Weights of a small image classifier.
Data: trained on fractals drawn by 1,000 iterated function systems, in grey, 147500 training examples, 5.1 epochs.
Rows from block 6, named by matrix and row number. Each number is 500 + 40 x the weight over the matrix's rms, rounded and kept within 0 to 999. All counts start at 0. Numbers have three digits each.
# fc1: shared expert up (model.blocks.6.mlp.shared.fc1.weight, 80x160), inputs 40-79
fc1.0:435442570494505486456481552583463496465512471457503533549502504529436472573487477532479445533480512478554510531539512525
fc1.1:477533633546491545539534538527525546498529483438554414503459442443538485514416433513474455436428484469498569496512483536
fc1.2:530466493557514436489468538491468518526527521543476504489558508543360503444478577425543482579488513448529545439494442514
fc1.3:512468522489550533510531545497467490476508523486542519481546462511503460478458465430545493504511432489470547476525511526
fc1.4:445491547540454447522462477545403505504525507599503539550500555506507469515440495495447506433481508513586466497516593496
fc1.5:419492453539517464574491525468490494487553561449541547532497460553496449513451501536486512513392529478492465464539492438
fc1.6:435537444477527516434444466577520498469531441497513529484564526498457440559530433437415454442617533469476397420482535431
fc1.7:480475546490503418571506481479385442484423462550538552540491468479448557519470516425499557390443471485571443436460461509
fc1.8:552518500495490445477547484625460547464541494490526481565471464511461509477441499495512507474550505452473550463510525530
fc1.9:507492517572498536513468510435439544518529446418552450481528457524429516564517461526475509479573511462520491512450492447
fc1.10:541599448495548485473458557508496509491515416524533478494493475416501460562516458500497504477495465500540449511526510487
fc1.11:471533503448499479500470473494465525548441516460443503419561480483458491439526523515463495529493564471455477425486498572
fc1.12:486499490513413461413525508519522480488537408492438484492540492554523440457495462459554486419449497457456502476468529531
fc1.13:492476532468499462462503465558503501501424499542530496554537504516506473567492441426426486566557505535493574494521584496
fc1.14:515529468505500441449496508527489535562530483487508478576485471522466446544476530414449462470431490484479480488512516442
fc1.15:478508521390434497479471498467458512481532407512467476477450425469521479483498513535410566466535535537477617475548498496
fc1.16:516497512501517560501539552487432527459504507472473592441526510471496493527512539474531496489493505532511529440518481463
fc1.17:551477484503400416517533462506491557523476570392525535553478488463585462516487519531414466426500547455522551479471487530
fc1.18:484581484489531541525440519424467460535473544445498493443521461597458489519393535483459524548534516486464544477485506462
fc1.19:548512499550437523492516472516507508543453382456458564481542450535487420536481451515503566460495569482542543508425549476
fc1.20:473483434549502461524551519527452482484426557476549516439495474485482456529451510534448472527484406492535562500495539516
fc1.21:410484592466472521464536483555473525479506477461499459500503463391518449492473528414418529587580508522461510475550537439
fc1.22:429519526514539535500529453518521485522457478497499478437468453488475496544499530521450476389486539495510612475493440562
fc1.23:526594501525571522552494454554463510472513450492530518579475478488552447452513448434542531508468457501532511483515605495
fc1.24:465547504559528524491504506440500494484483494462497511550526437551555487537456506493513571488530477478511474468535569440
fc1.25:439478490492463432496559482464483434511486455476538424542528468444519509501506480553476481568492445515453451466512537465
fc1.26:446395563478502481466556461432497469521472581459486459419561522576495480510524541441538553494504550454501485516490476469
fc1.27:461470491483416517512517463464443525465539521445458516568513503435497514532494510388553529366535442419479544457528542465
fc1.28:480469507413470482509500462502496500534576475595502505508609446550521479480499525456437520587547530457455537457558546408
fc1.29:534441503479488492525482461445479534483451576498471546561522485492493461477515464453498575463465552486500487506475524463
fc1.30:452516447448475443465466510528491488565519473515556472471549506526527427485492548425420511494527549444470541507527571541
fc1.31:471465465485469452611479453495466474482542459619447412545460488543482462489487558429506478464531502501504441507495484563
fc1.32:543407521487393551525544510454505533462532486446542528540532475552509475523515459441422467440525453470486452468534549548
fc1.33:567442526479479486587564541435452491529547509520530509454529483431581516498473486512487553482479542465504540525480514534
fc1.34:479432512433498403433477522476424544473439494453459473505555402494502456512419485496532416537460500616543544479525487552
fc1.35:453489584509513473466514462453507555444493493526465550541489442465485529453462465511464522526462490482510495425450561472
fc1.36:607527446453419527570577453555481625437461498399509440536470469471475465457480508533460451578426555498405587457526471411
fc1.37:452462513524472529553505447508471547432406533636512490557524498445576521506518491490515461485396551470463540513547563444
fc1.38:503449460543511391495474522484483576550468492448469525508485467570536503535482530507479502493488491497543583508450518489
fc1.39:517443479539489488543533497458533574526547483472520524554472461469476425494475452486509433518500492472500523489505467478
fc1.40:497512551519467482515577496490557457453481498389504424501486420500488501453479488428490421599429554488502510523479496519
fc1.41:510606532483474477437533526525450541466549519484534538456515460470472446563460464476504513510453519502455526480466497576
fc1.42:470494491503523542524535552504437464537533458516500495486451504527495458495533521502488504434516568511525581509459479427
fc1.43:530472530442503440563472474531484486450433528460478554525535479538522432485483490411498474554516468521508522463519547512
fc1.44:523485447469438580475508585535438510522470543530559534558521383506476560468495469398486474490525466468486442460465510446
fc1.45:568490476478486490506542459481516558451551484556460468544489528544556495463511506510520452538492485464525467483496434450
fc1.46:421502430440554503537503491507445567477530511517558515470509504519477504482471559490455459498432494484499544457577556543
fc1.47:439496503465516511444457440529454502498504479503562470590460442452499530543518476516539499492494544458415453498433531505
fc1.48:510498526468512578479550522435406502523533524492471541526510452429514485511522583446513512532513492496508528473525482477
fc1.49:437546548438455539554498458556478537506542426470589452485539485571427494481431589472440514492469497493461522435535523488
fc1.50:554437526504505393489503552464536515462423475499543570530483420514568494504457506451510474454490429516474530503507449514
fc1.51:495554476551467449500489454476446517519494568553438519550441511460475500458537506447470529487520539476466536463380587451
fc1.52:456515523518474546499464479515459484503502485426527493504547476479544495557535471544540490502512473556449541475467528493
fc1.53:509466492522408470492474578457499489522508510596505467467506439521508468428502545520459612472466491444515488510453512420
fc1.54:471509423494514536486464514513457519519473502573482514490494476526507549499467509510486540479515529447499439449519537500
fc1.55:577526574430528505535427503509497509421494420524498528521510377539510521462495418529495538469551465527445461465517533434
fc1.56:485479493507535463552514442534454515503539500445463442541503507534496508522482521553505432545499535445601559466542440478
fc1.57:554468506454495515486517473467492472501509579503523456521501502519511507484430484509516518461478448564479420516462462478
fc1.58:473431497515473525483484491526477513534456456524429413491546486442476530562472519441520474537531449492468568447473498515
fc1.59:445534442441412575487586482526412497465436519442504516490525469506549455510497563463520518419528467521516562429480440597
fc1.60:498464526450402437484480495422458474485504483477537491508481454432504463533484483550413435567509515544495483457475544544
fc1.61:567570480509471545487480429515482536513469514532471477462469496548505457435468568477447496471599553526454537521525584472
fc1.62:484495532488565539542431428465499485485450491524441506517543456504557515520465460454497477555485521475503491464572427472
fc1.63:488534530519492472462494488512524493484524472527583487568475429564461485511404489547510492522455545471529528461495496594
fc1.64:488485539470445425499440511552450527539514553451539459473549510524417416565454470517476532557465441517527482501526487544
fc1.65:459535559487442484427567475512437523516434497468492491471485480559434518539484484541511363472508548429598480458513436519
fc1.66:504489559469498491482523515448487508534505422523459512504532463451563502478418459495413419465505488509522539511522458503
fc1.67:479507481523482527515543480492455496480479481562547478568585488552486472479522447481529478462501417490515583526551562489
fc1.68:525541477431461424402521531461503506545586513499535502550549407534545485499488495465432585492512541500477469476528573526
fc1.69:563468477531490476500580489553475475434422430394475522515519415475512565492541527545483475500463543463533566484470524468
fc1.70:476516465479450505529484519459481455482569462461566440569479534458471474523465470501505444528427472490480490471488536496
fc1.71:433497483450401437439531405510553538474482501495518432547474460524430571509479479517501522484525534469583546509451498473
fc1.72:437526571494562494526432505525521495542527513508504531476453392481449456473528521494496536531537539500519526470491559509
fc1.73:569364506476535535487504536484528513439552493428461464557512493530445474470431486523500555514541517494471554445490552454
fc1.74:482423589507539449410509573412530495469428528476497473544410501555444463477496446479502526500531515479532602509533558465
fc1.75:461526554458507450516517445541474551519512533491530482564545453527517518551424522497494491502541585570529528513481551603
fc1.76:498497446492455476472510377462468469501496478498529544550478516423450495556483522519427518465440606444473510402451506480
fc1.77:543586478528530547547447432442483536413444459512498552508499497470509528504463450507489489438468552458499467473433462559
fc1.78:471520541533527473502499494550475600545449549463546540571569493564463521496501517488534398472496507442524434487537494586
fc1.79:503578505498469471522484528515463509487506501467585521502440511528483509487557489465471500498462511516454539455503474442